A small model that answers yes/no questions on an image's attributes, trained from scratch.
Model: 13.1M parameters, encoder activation gelu, encoder moe top_k, encoder num experts 8, encoder patch size [4, 4], encoder layers 8, encoder width 192, fusion encoder width 384, fusion encoder layers 7, fusion encoder norm rmsnorm, fusion encoder activation star_relu, fusion encoder num experts 8.
Rows from block 2 of the image encoder of a small model that answers yes/no questions on an image's attributes, named by matrix and row number. Rows with one number belong to one neuron. Each number is 128 + 24 x the weight over its row's rms, rounded and kept within 0 to 255. All counts start at 0. Numbers have three digits each.
After each neuron's rows are labels from the 100 images, of 14976, where the neuron reaches its highest value: "responds to" is what is common among them. Only what is clearly more common there than usual is listed. The data: rendered roads seen from a driver's seat, with toy cars, trees and houses. In brackets: how many of the 100.
# fc1: MLP up (encoder.blocks.2.mlp.fc1.weight, 1152x192), inputs 96-191
# fc2: MLP down (encoder.blocks.2.mlp.fc2.weight, 192x1152, transposed), outputs 96-191

fc1.61:126141146149150088114087184091131133124111123122121138173157122153137078147135137121091149123147125107167153088139133136167120075122152117095098114108094128088103142133117146091127135148151134136132138142124136075143139117117111145158135122120131066112118107099153183126098114097113132158
fc2.61:141158108164093147142136121120082094137142115112148129150097135127180114112154141150116094153123123134090078127181141136103112202097116134130156105133134106159124103164136124127104107065135154132126118130073102119137108113118136113105180164132129150120121121133193099159100125115142146120
responds to: pine (59)

fc1.757:119113162132107146090097111104144161157123178125120121124105153149154141141159136082124111141087166171139116138151142142175115131089142146120120157169137156092163163125135138078164115142177129057113115137156125081114112108173180107130142145094135103138090093141149158126095153138112189122
fc2.757:115112101165139122121114088109097147103098130150084116138144153155107138110111154101138126125109113099123104129128107153108123137114107130116120135112120136117097141100097132069146140137122137139124090091134098185077171131141072167093130155104155171133134073181120149180155121139127128130
responds to: dusk (77); snowy verge (72)

fc1.292:104132126141115129111152122105129113123117104113144131150174147105151088168130129120104160084060197140111108115127142151126097145112172122111137170123112108127107182144126117091132123136138155143129117106165102099113119124138112119141138137112137116148150144165168135152120125131125143139
fc2.292:110153148144182167109156139131110145138095147091134093120145112148131107128127107154137163127140135140114098096147157086129152156127108108144141129138128135124112074118057137097116129095135135109108122151157138158081125103120072112094159125109132140154131132115092131142124153124161108104
responds to: lamp (73)

fc1.490:152133112102176134122101115145121087129142089142118115084156126094126118138113142114153144153170104142130072121109153151157140116143153091105160122061116122110117120140116156118174125137127150149090090139134130124138086147121160139122143154147169085137171144116124110138106148137129169145
fc2.490:106112115154134160128110172151119129154113153136116103089107145143116109115122118165123169134117123097108140151150111101086103111131165091125158127134092165121148113150108168123127097093066111176127168147134096108150137110130166106138133135122115178127128089152135142159124161106129160148
responds to: sandy verge (66)

fc1.261:108130116145152081137155105127154132131177106129098126140144146085129098110123123104137142136086115106154108116110121148140105148101106089094101097098090179159141154159127162125151135155117105152104144122099135136142121159140071127114095184154132139140170128081111111122137120139107129156
fc2.261:133128131046104161103168148118130161144095123089156101126097109139123123090084135107158109138135157096146087122106118130131165128097117128178110162106137119129112132098109111144126142150122192147150108078150137138134113168116138134135115107107220145143151097140120093106140155095184140122
responds to: crossing stripes (56)

fc1.340:106147090126115176132147151124106139127066121097127117188154077100164129140137131141141146107081127128143100134129147120132166107129100176133148143148096121109116120115155110139143095109098163150127122139171136112101135135120129142111121184153137103160158140139131106166138163164131133103
fc2.340:127138075135113111095117125093112108132180146159161139132122133168115129113138107140162105180172094138092153123171144087108134110146164094127151160125090103109121119141115098142143131089148102130143154081155109136129125100122181184135078104149109119107157125138117151124156122101062108103
responds to: car (85)

fc1.661:117101163097112092080103114120093118189102118124104141121148084134115115155121129128140149162135141155099159139103149186125105111122099108147121150089128120115098127145143117113105129134103086110108153119175144130125127099134115127182141148116142095144120185142116112120106122126169122164
fc2.661:144140126135145143169165092105104101105154181132086103097063169139177084133177117133143092104156134157120099123191153130111131149143158195123122083144089116128115117134088182114096098119112171144091113142123125121100143124123109122100153140152079143131148172138119118135142129118127118144
responds to: snowy verge (62)

fc1.550:137114117127115127110072145115106106142131147111139125101115136090118057106165134137062132158157119142143113111137126182122131106112167133126093156097127140112119131105122161121179160149122123150155143166119104111135171067115111148153143110104116094129103137104132148118129124099150155142
fc2.550:175141127121126126124159138122125099125110095119150101175100126089153078134117164105131134136124162107129111106195113102103055111103122166108126112118166117137119138161152149124109116115125136145118135179090115136134169114122123129121178162126120142136166127112197142115132121091139104086
responds to: car (89)

fc1.689:108143145103097129123151136127140131106102138142098140130151136132122119104101155124145170129110124146191120129158173083138127097123166132123135168118160127117148145138132130129132144148129138097123133153155113152105165086095099121098149140122087137140125138128099110124116130112119121139
fc2.689:187134107114120133192119093144148143087107132170158158127123153128119119141123140097175104147125106096140122122140092162139118113158112138113155151158108110102127147122162120112151160165177152120141117129117153124118126140101146119119156133148083110125067142136093175073132083140111179117
responds to: dusk (61)

fc1.430:093103103097107148152139133085090138094106134102115165128117131099162093133077089140125160070129133118198083114106129156180162139097165111095162146130094127115135169134146125145129108105122160097155142137132125150167146146113139130112138126150119164148156112116159130158101151157135108118
fc2.430:152156159154146104101098122129135148159133128118108150142147116142116188119165135170164140132146153152121144158136136085126129094151121143123136121112139118143138054071121104098114106083125133144094130135133120173077130143135113155083135123125135132140115136122102130115146159129151104085
responds to: sandy verge (62)

fc1.112:133132158132100089128148108135110138163135149136085137135095121149152125179151176083117125153120155149113093149137140136155112131110136133125112138098134086130140083116115155114136164127180096096108079098102115066117119132161155106153151134171131125119134115097149091135176126095145119137
fc2.112:097152125127125161139084140109137113130085132115171137121116136109189167113109120121139170151172139131129128093152167145127125117115125170121098108137077141133109150111139137120139099117108180136152107131139121127172145185102147127130134130125131131125101112143148156136111168146193102107
responds to: snowy verge (76); dusk (75)

fc1.431:139122109146130129113129097135095143107141047128133130130122088122103167108110146095144086120143147164131137144107083096146097112126118158116080138120099153141110133096126141180123132132098133136082166123097127135139099138135111069130094153165139090123130134160105098135130087111160130134
fc2.431:075152118130097133164109167119124151157105126113095139143128146121100168126122141124135165165123168098162087134124168113105148114137087131120099138130112134102121151139149159114139112111116169101141118082110115108101106162099108161128105099113138148133186111112151125117117100104112179128
responds to: truck (93)

fc1.427:163124134138126101137148124131163112107194104104096118150152094157121128111127161145137132148141094114125108122114158130125101140123116131133118102112121125162072145157146150112088118118090129121151167134103144140136124137142138140140125185100123132104151112135129153135138108181113119126
fc2.427:113119127123115184123088138143109115124117146188132126169109128163167178139105143128134155159108124187102120122100148122138107168116117122126126124154132118119094140150124128162121113099172185112147090131162126119122123105102123131099140133123173177137164145113145164147146109112082096145
responds to: pine (69)

fc1.574:174111097132109123152101108178165155145153129112081131103156116114098102129101110135137154141117153186165141097117127154129133154160121132096116110124089150179145158156095136116113119170114114114096145083120143145129109109151099128110102115087160141140107130110159133133119146072130146151
fc2.574:092143157116168109154163125107118134092162107133126160114139118118166126140146145133157095157164093124137117138117154127122134129093133074181118139175153099108136136165161116126104173139115133098089117105173165121115161141101139132122168186119154118163139118096160184124132174125101131128
responds to: double yellow line (84)

fc1.27:117126104137122145147137108174104141142095120095128148149149130090137113152119122142118110123102127157131119109124083119133124101175117125090102132127143135179156182118121121199120120123133141117098172123128141128127121141143113154100031132131110126110106145163149110116156158105107126104
fc2.27:166127119145146131146141089103067173108224168133137075109071173143157137126124132149105097147112158091145087124133118111156135145141130123142120154114144115136116098137132081085125178131132151124092113134151145132120141125131118167152152159166116142112146129128108123111180118110118146116
responds to: bends right (61); double yellow line (49)

fc1.424:160118100105108057132148100189124144124103111124122117143159150124119113129144157129143135149125106150141132137099081107102082116147127112116137098122138155154079145111148129100141137121090128146098096150175106153160147124123149162109091109165083108135111177120108129130140121145121116148
fc2.424:130158182074162137100133142150126117132120152129117140150161130114120124134150095151132095137163101159109123125100121130108149092077104112143132108139107134114095123131118128158133137148188084106151093124151125116132091178131121113167149147122173173129137109151124126124123112135120126109
responds to: crossing stripes (71); double yellow line (54)

fc1.111:130141138134080108138124138157131149152164154136131113081139116103167133113119134111138144156137108179096129121128110116143090157152144134165142127129099123138131151155172127103140129145183137164158134148110195138182112165117128177148141096177130139138088132159084121073116152151099185123
fc2.111:097125155138156116135160090095106122097124170147109103164093137145155103119176128120154142122134128126122145116149134115129171090090130146128108185120108121135105129149111120127178148079127112107126107146129111143074124139111134116071118101104158159142139124138154095166153130142148090140
responds to: pine (61)

fc1.48:112124135137131114100124102133143143113131096159096219143095108131100120125132108104156126108157158113151137114105104135142137143149143085101152084132118112123102145141123177155132160135100164127157144141112165120089082138141125163129178122142127107179117127140137129179158117151148127110
fc2.48:142156136140123123105106167100092115164141158119112111121136145124103126115138161175134141118137116093127182155154092079117122114129145115091155082138142070090107147143134087148171130120122097135114106073113143134155154111105111109125126143108179120104164146143100094091135139127135106157
responds to: car (85)

fc1.604:119123140156101107139121132087116126089102109137113114151091154103127137143158104169098120168148134131107138152174111142128100109129180149156083121170153123106153123125138147133125144137119168129095159121149131110161115141143183163163110095163116143119110127162088160081161132107132119099
fc2.604:112105139118149157135189145163140110163139174145084092119172145117151161149158172103162148136132159146143156125098114119159163090118113126097139160106120133128123102088126064113122096118145123157151126124129154151109125134170112171120108119114129170169109150134154139161093160145108125142
responds to: truck (95)

fc1.485:154097160145116121106101128124139074068099099138162157155106116106104121158142125156131095142096094110131172164144179150171151106132113153118137157143114096111132147161154171121097156134130123117125098143125124121107076076152118138108109143101110139140078100136153131106141128133106151130
fc2.485:101176125157102116109155122135111139099123087126124139152121123165139147091095122127120114093171104141102155171159109138124093088108108164145112179135125143112100117170110152112127106122139139108108138114134118138149106161127108091145142117082143136157150114089094120150141127150106107125
responds to: dusk (100)

fc1.540:091122131115154137127137121150107187148095104094154165165178134103151103135089178124100105112086169097095120162123105119114093135135136102164121147141121132107130108141178171123135128098098126180127134148131107123087104140127143115160113157139080148107145155101159114092118154115169162099
fc2.540:095141116177157141106130112108145159127099117173131118119110156148127095156152148113135123144156104166142132069114148128139132102095125126130138102155123135114125110121150119119154097155139136104122140167104174160144119114171142194065086090088157117168121107139147137130109094102129101116
responds to: pine (89)

fc1.263:116140136114146141137112095080164152116132129113122127127116129123117116109136182117132152129141210152096155143117171139168105108153113142124104079106142115088199121108138068175145082152107112128139151153139186132122115089168120152146086131154130138186131103154082092112157122164120146106
fc2.263:090111147158155144117139099158145169170098105127137118123153120135138104138177113119158149084141134145127120144156111095109123090118101156155128124087111072127159114131119129142141108115130138104145106097160089130125100107112093159150113106139091162115140100095144123136169179106112146126
responds to: truck (85)

fc1.353:144167125161144117099143122112179116134145099182149117122120116152146129121141145103125138080138074146083105127106127118131084137153129103105110134126164110158123170161141127128093113164129115142099129138120189135134111118162116128152129130147101132150110123167101132146063092135121140139
fc2.353:104127099126150126139140142107186154147102106121111111105114088154127076152158127087135136161109112102166095081176110089118136118092153163148103124144133117146137141105158113120142109158130165150195106117110117163066101150100093131121115135132120142136188108121161150138104085101122123117
responds to: truck (88)

fc1.32:139160104132115121130134129133148115146146151127121093115119078173129146142128164114158137119190155120122108142121157147148098125120117105094159121099113113128109198187144146128120124135139138113155117131148174068176120114096131172130119076156164128189095068114106124166143140133137128171
fc2.32:063139124149154138100139112097110150116113098101145164139091104162128131139144108100193157146120077131150107093161125128117129106088122121183102153109125116128117092116142119121162130107135127122106109126136135130119051135080146129088130148153131127074178158153176119087148119113147127109
responds to: pine (85)

fc1.87:122107128102098098144101108099115105153089131181126125110127050134136127141121151129140143139102091127124118132124122120131097202161139115143124117125169123100116136131095161150114124135155101159141133124122113114091129113133087093191142130122158159141153170146160157153127110111141131084
fc2.87:109069145086150140156126150115157149108156162115118149119148146116109163100099132143156136144134136085132128150101148107111120123121157139094110123114128108128170123127140101148092130136104144121158135154146120123146117099081167087147147132120141115130102114115179166108142145133097133174
responds to: pine (79)

fc1.360:126133145128144122096139158083106116140147138112124034180161128107107138165195114144091104144129119127115112156103166155128160115116157134113120108122149098143134146106106130132143130134128133123133125171128134109139116138127070111158157122131151110144137148121106096094125121125148127152
fc2.360:115168133146125166143112140128093143107090130121170108113128139119163103110120095140137153130079140140141110076145122150118119118119122123166154152143098086127064131162146153150130115122119156168089149116070114111139135154109153132135152124151134126094131144121128114157144161151151084132
responds to: tree (73)

fc1.214:173130119139142151121141163140156132094135103104122146147127171128116125132085131117144156161108137121121139118124139118143101068161180126083121136149129151106144113158108107079142150084069121140138093146127125150106130158117119120106152090148098157122070129119151134132138127163129146116
fc2.214:139163103102091128130074123121127128165118106124094122083165086120114154126120136187079123123120149152130109117133130141162124161100086138133122111170140130147196156090106157115131103140096129136095117166123125119105094132138177129100107131130120112120103143121097143119106138135123147141
responds to: sandy verge (77)

fc1.363:187117161097125152108131135105103138104061089096106150149149141129067135133095145102106146108122155161113125122139136149130159092148123093146133093130163163186120117158160159102082129087108131118144132129155123134087137149111111170120173165101119098117111111117131124128139152162144162099
fc2.363:156094144118136120136093100120175133104175110147152111112089134137101147133094177120154132149146139150144093141123108168099113129117128125129117152159139130151157116142135144081113167094126113108109113074159065129094120154115172138113105113115117148118103120134152144120126137159140093136
responds to: double yellow line (70)

fc1.518:111106172101130104101141054116134142133118169097114155133123133108139143164150146104115125114099141116109127136110159134095103136118170160106124101109137120142135142158143165111153112164113070143088107120157139108142146152132149110089120134118125126142148123146128151126104104064141137150
fc2.518:118159125128120166138113127117079140059090131119129120111147133090129129087124111093167109119130145098124114082112148152143135157114170138142119133146108084109125126148143118089108130124165154101125132159155094128163115105150122131136098147155155162140120104141121123184141147139086132155
responds to: dusk (67)

fc1.357:120143099149096143092144125115131158141116144077104124141139169148140102113116114144105136124122129117142159140129151124159086144144151140145177099154114170121190139108172107098138147151090083148141153164113101112142136106082137089156136158152130128116120123130143091108133132098142132142
fc2.357:147187171094181139151131121168140115104111101156120132142092148125123105100116113086150112139119156124140154120144125146096144136115101150110138101097179093141114136157152109097161084105156154128146091155134117129119141140111120143128116104170149183203121106111122152113155112135122116112
responds to: crossing stripes (74)

fc1.116:122131166077109139113123079091141142146092145098096176127104089153117092129197113118125123127173142143110125098141121126126135138160122090106103114158160128145107093137131113099109114151120124140148105167120125107101130138112150110127116154189182155121110159153125108147117156119144118100
fc2.116:124135096134167133144131114080093070143097119141138118159175132070180162134142129164156134137128132122121135150084122153131124133115122162122133115125127125135149114151167095143117159125107123104124101155083142154147167097145088124109123164105137120114130132114096120166131124108126096127
responds to: bends right (81)

fc1.362:120098119123147133132169108149148136137129097137125077178154076122094109137097096135141125111121119128149092129062149147171155127144132103111150142150119131133121110099139130109139122131151175132113087129102143119131136143087084154122118105138102131116144125184155168127156105134091117149
fc2.362:121080117104097130106133141132157144143109140112121192122100110105151127125143132134158143124156142138158133115141150147176147118154098137141112143100139098126124135146121127089123140110118072162096119102082136149135111107154158150141132121122148156143094165084161095124141136146145135127
responds to: double yellow line (66)

fc1.18:087125081136073181117119159130130129122124111098113118164139115151132103157075158171146113155098125165148126157096159143160108129094156152102120134133154097098092112103106132079120122111080152134118126131125170125155144151129120104130125149158158125140138149134129133174111101098163121127
fc2.18:149112108108122118097156170167140141169145137121127131098156136136123134111086115148136108098108152091115101130124166125115182166144134131156156118141111112146133125126140134071126126133134142136162135158107107111100102130169132167121066110139100144120087106118121150167090130118135159133
responds to: sandy verge (76); bends left (63)

fc1.276:137145115119102100144139145148147128179110107113083140147146136143110159147151128126158097146124139099134101132125135122103133166107117114148148098108095165121129159144156135153102127089122102122124146106184116142143151120098117120173135107104148103128125166117084151067063157114115105144
fc2.276:183127120146178134135134132097173154076125133120134129148078097154099100119151109099139126129180138144171136124144128108168098122144174083115141171085155108153147111093094119126156101128161163123150116124122164108138120136156110124129106126116133171151116127110141120133171095166107143084
responds to: double yellow line (55)

fc1.141:202126134117097106159128138099116137109144143080108104139144153066128110118113099091100121137131132121150129127124134144133155128162163162118104169146098093110152141109140119108126142141126116147149150116117136168141134089123127107129114128128084095121128125069128100082126155117132079123
fc2.141:165089139103150139142122104098106110143103095096145135126174159110111102097107117109124113113174128115121126118186118143130092114160146154149143160128147132102107146147105139145091111109146115122150108183142103148157155139100128129164114125151121115059103144124129156131096127126091140147
responds to: car (96)

fc1.594:134121127110166130089135129162089158145070104126145117118154107119127148085145107136113127112133095136163138130199133124101118089127139115138134112128143151142144171154104145063095130108123141145130074146122165111154109074125100130163147141142126086148119117111136110110086134119113132112
fc2.594:142153170102098110157160161174171130126112092099080145138140157131133135156128129108164153155133096113146116160131176158110139140102101145086122148135097180135107135129132130104143152088167129096157099136111114099102130149098135121150129121178163151125144145120159115134132129139115132121
responds to: crossing stripes (96)

fc1.749:145153149144116124099107169115151133132093087105127081144159166138149108143108149138117096108111134093137165131094160098150148142137147136122129164104134114119135156152119137143100142163157126159163153105097115164119148088126130133126157159123109090115139174096143192124108114104113152092
fc2.749:133140115165074156124178108136113116107146174146135130141077142166157118126098126143130141154110087129109154127137113096118166114086152117159150129165162106083112134100120156093144135136130171110154115108145114087140105090090092158083105093116143145124103082119134109098114159149137161104
responds to: lamp (64)

fc1.394:111092143121144082122123113145107127095110115113120104133138153135150130129134152162146128117130131078116178116141131120173160144161116137142142153164170132118105130163143134098136132124132132115136129123152151122161163104097139128130149069111156149111139124151175169077066110124119139093
fc2.394:138140197108086148112134169112121099131134122145130137142138119115145093099111125117123115152167130109149089147107092128141132083138156118140125149138123131125138126109164083150132118139156100131145107096097108119066078133149146143155136119075116111131112112114142112115110112167080135136
responds to: bends left (65)

fc1.560:141115122175083139128121129140108126115108128119093110137128131140158120186145155150128072138105148120129108150152153113129130096123120148138132120136126122130133144159070141135165132086163154113096087120124096086157145116144159165104141164139132114130153123115152136097136185139119090136
fc2.560:121113126129144136109087094092157137135139147073109141157111132121132118157139160081075133133149106110094091114099161100110137149126145094114091139146081121087155114161164098157145099145115146133106099126089122131138110141140177169128133104142118127155173154136135137133145114117127085150
responds to: snowy verge (91)

fc1.37:133121160102121123106169097139150144135102105141119112130110119112134157150143119118136173150167158109149094148076146149157122131124102119158096138135168127125155129166126122120089124127099163110122139155136149119138130127082150112133168160112120116131121120121118144145137150214127132118
fc2.37:151109130128141134115111135136154126093109151120146149161144092096135158124131159094142119135177123129151123119128120143120161114120099112146105134177159125135126137112150098102137159120145133158158132088144094128093108109136124134163144066140152139121134109120153114133090150131124091145
responds to: bends left (66); vehicles: zero (35)

fc1.581:133108159128134131186142115094118110141103075125125159100126140121138176096134104113143101117106144108166097163105132141112119129061172144123106129127110161129128101118102094112116125095146114143093140136103121125105141115145148129124090147122114143083107171137122111145166141122156173097
fc2.581:145051141125135155117120122106114091111175156120135088122128118176118108151129124123078160119136128140105156115161132102106147150119123133161091165133112152089132143089152123128134152105109100163136117155122154113076135108107136108131124138128088105130094094145164119113158136107135173160
responds to: truck (97)

fc1.85:091112173125190150171153100118102124126084177121121127156131138140093137110173123125083091107110125139150116130141137130113106126160134170142121114113148115135103145145165104155134117101133115115112124086132170135117092109151133168129131147154140121091116103140124120158129142134157120098
fc2.85:136106141125121120186115124113115149142185143109093123099122134151160134148144102101136136108127144154118088123147144137107099151108105096105120154162156150136125128120120108103104163116102128177117127169106110139127129130152110103180129107136135129111142115161087083134168133138166156161
responds to: bends left (63)

fc1.617:086119129121128126159068122152160119124129123088134116106144159148122131099127139120122118143126126137165125106093109107132099136107143123154091125115089140153157107141135132132165157138154131149101104156137131170137167163099147175099173142105132124145144137143151149111094124124141175131
fc2.617:107121149130141142132152133133161126135142129161077152133111093129161108105104135141137108142138123072104155152123136134120149088140154150078170116124143172164128112135158117144111142162152122116136144109147092122128094148161128081132163137133113149164123120119119116106131139131106122133
responds to: car (86)

fc1.418:164098134202085147126117078114101111158143121107079068166167174092133128134107118164125124084132111120098082144099130140134115055134147142116103112113133114115149132126110097126115188150108125180099138175127138130145162138155153101119139078135117115137149144103118112100104147128146129127
fc2.418:122106172124138119134136134105125157088153113087144159116117110133112120121130105074132101141152104104125070109167066133113128125154162182135160109142127128145160133147117164122142167074181086139121119142105085154140144134164099152136139143163170148162120129130139121142120108151136136121
responds to: car (93); vehicles: two (69)

fc1.68:146115120124151113131136121154138128138145152127104169149133119133121110108107079076157152109108167153145078161147111141147139133091122121115134099126112118110140103116120140147153120168079114121123148161133105134167110126142121123093125107144160092153133117141100085124160087140169150147
fc2.68:085151111108142115107150115086103152129103110126143105101115136112129171127155126113120134148112110097132141125142097100092106089117135134156125132134130136176147135142145096122116190121154140106079124090144161169119093128130139148099104130167142153134127096169115119119120121108112123125
responds to: crossing stripes (60)

fc1.247:109157113119191135087144105084121108111116137112118106116112129124122139124134127084142117129107124180174111123135131166119139116171102142112130122149063139163141115125143142134130169088144127081101127116109204171073072120125157161133078173123155121133133109126085129151126133102117172129
fc2.247:141144139074134154117165126125128151132107114105085130173181123146154121155153114120135101119136155135143161135141184140135118096126096147142157119126138117113106154132154088097121102174167151144137137145096094135147184125121120129149149090165120119166091141136068118119132105102134138106
responds to: crossing stripes (86)

fc1.636:097148177177139133102158119091123121146105125161140145145138138122162120109120111087133157141072163110136128165155136134135110158127166138135160099091151110135119161158141113140129155129113164178111170131170096094141149118095109092148092131093134135116102130086111116162099122134131130098
fc2.636:093154154080166166104095132185124113146084128121153081124146143150110143101122121163125105088160119103111149153139168120112133119129129081106119138119123126104093102141082171113164101110147165132165104119141164171106111135120146172093120142098146142119119147115140154113123114110113116132
responds to: bends left (73)

fc1.127:142136161112151122142156112090068137150085083168107131138150150123103116132130132116133130133077167107115118125089185113125133146116161121159112149080127171107154120141139184096140141138115092156097110112130111146074123126152138178146178110118119131119094148162145104100147122136124116147
fc2.127:140039073149062119108128157109140108082157141113145126144101090092138125142146146153123118130110125129127185109163105160152127142113116140147144168133105155110136129107115127103118102074114136106140107108133159104109148119130123138130124137090121156121114096130116146136073137151125176131
responds to: lamp (74); snowy verge (65)

fc1.461:124165134181128072152123118140103120153144116117128127106157123113149151095122138093138148157104099112127147144113159146127133116129128148094094137124132135141103112152126111134163138115146083118119092140119129109114099147134107097146136148113079147116151155100085119072090119089156137116
fc2.461:124188155140145139150109123128181073100140124073121143138125115106086066190155150124143112123163101128113148094075087130168121110142120158096133106090078121139119120142123114143133110154171151130098124177115132137153171137123131147156136142111130158103112124111139149108147136090149121141
responds to: bends left (80); snowy verge (67)

fc1.528:112108143139103103143080137116171107092111146134094113093124134113148128118180139092131095125138095134149078058123141135136104170186187156147108101139071125132128127119100164065132091132113107147148125126159130103135114094162119149128120196097111129124141104113123128122100114085104108152
fc2.528:187141130097176145112141124088084126146116112176150130118130102153094117128116095155129134167127128113117151165150131113069118135086136157084104108111129114089153125145106131138113153113112156123167134148125104155172115116082129137149187128197108114138112118187133111148166143130102128117
responds to: car (86)

fc1.23:139154145141080165123125103084082124121092113137127132143142168082126179114162150146151094142120146126114115155114168131135097127165088127131127137126147125156133161097147160093106160123163122093126157142154112091095126135092156109130136107126107118146132125152117145187143127119094142123
fc2.23:116109102126151118088099165122126124119148088146160140139125085157114132121110151115120151098126138149135163128201113163115136121105100113116124151075128152155119139155131123132130117158128159123092155132141113128116120099105126101132148129134134193136092085110118148108126120145106168146
responds to: dusk (82)

fc1.238:149098125118099125146124134118088129127118155106127124136085135139137114134150104155091087184123130116158129189124140128096094105157128109121145106114122138104093090108100120137116116115116140168084081094133123090112136166140178125150122130152091167102104108132129082148090164086137127154
fc2.238:124179107109129119187116150090105155118099135112110143124115137146101169135115173153159139149111114154112084129113092098098114123116127120133134134085124148109162158120138092148140125175101157099156159132137132178158145094115125112113166109132143085122125131138096149141068125148112136122
responds to: bends left (72); sandy verge (68); vehicles: zero (30)

fc1.435:144155108117172126128146126123143126183132141148131135112108090100115158144103111128111106120114112118102144158140115110078143158110140133117132132086147135136139191125136186143100168154113104084128134164130137142112150151154124177109135110113117112120100093091181120139136171124152127130
fc2.435:134130153098119137117146189131114145090141129154155092116121138095163150121129100118127135159161112119149110078150172108111134141150110135149144132165137191157099117120148119157083117100132148155134078117144141120114128112083109152130122117125121120120127154142126112131159103127112120096
responds to: dusk (99)

fc1.351:125100150158114116193116109099095111169133128134141103149141143112080106117105142129132073152090129148150105093057116095103112183146120138113148131136119105120106162150127136135120120118140120091137133113166124119158145151098109131137126118116140092136104148167155125098132135135152130175
fc2.351:159121130165112138131112125157108124100154136124118117146103180105116143138134114098136099082118155124142119163134144116090094138140122128134134182091126159167126140143127156127090119103122140155096130128111104160150163115113118153163108121158123110162115152134113119124141128079125119126
responds to: bends right (78)

fc1.337:158144123093140144129126083149153148153129133105129100126143144146126149111138137110160163113088104129110131147090137110128121139142113148131130119096115142153110127092158129125104125080094168105135131092122111160113163136138139139149116128113085128159140153107140170142146088181101131125
fc2.337:137113129131074155149110111079124103103163126147130140133141112093062143161108118159120175116167158166139118164089130166111159116172118144110140084171088154129143138156131139136114121161139131145151141147134123103145102161137119147136122118110176146105134127147134144114159068138112114125
responds to: double yellow line (51)

fc1.641:130178104136061146102136116127141137108135100109171139129144110081139082081139145132111155147110168127099145126096090169133179146157119150079082114112139150112116119122135089158163127088114157159118127136084152129149134153104136119115131127093158140175126116116149129120139117138142155136
fc2.641:148149144145151156113153155120106110152117124148102121153110164145112131113100142153112146111149148127145088116139117112130118114114152093162111153131123106158127123126102094145152105122145086101140117170161069153109138101164101138142137121114114121083145139143155132154180123086136076126
responds to: pine (67)

fc1.308:143089149139102121167140162101118175056095117103161143072113182104166115103132111134147129141126145152144125131133109179117159107131150173096117188158135109130086126117118177154138146134127159159146157133112117148129139094161124148110126124131099101104195150121099114119108099105137123098
fc2.308:192108120126156157147118157127108109181199124111130130130119119126082134106146131151114163135123103109149158103153102120121152161117198126088122112162140105156121134152162129096131094097118099145120144147098114147137141133085127116122122131149100122127093143142083145107111145140142111141
responds to: tree (73)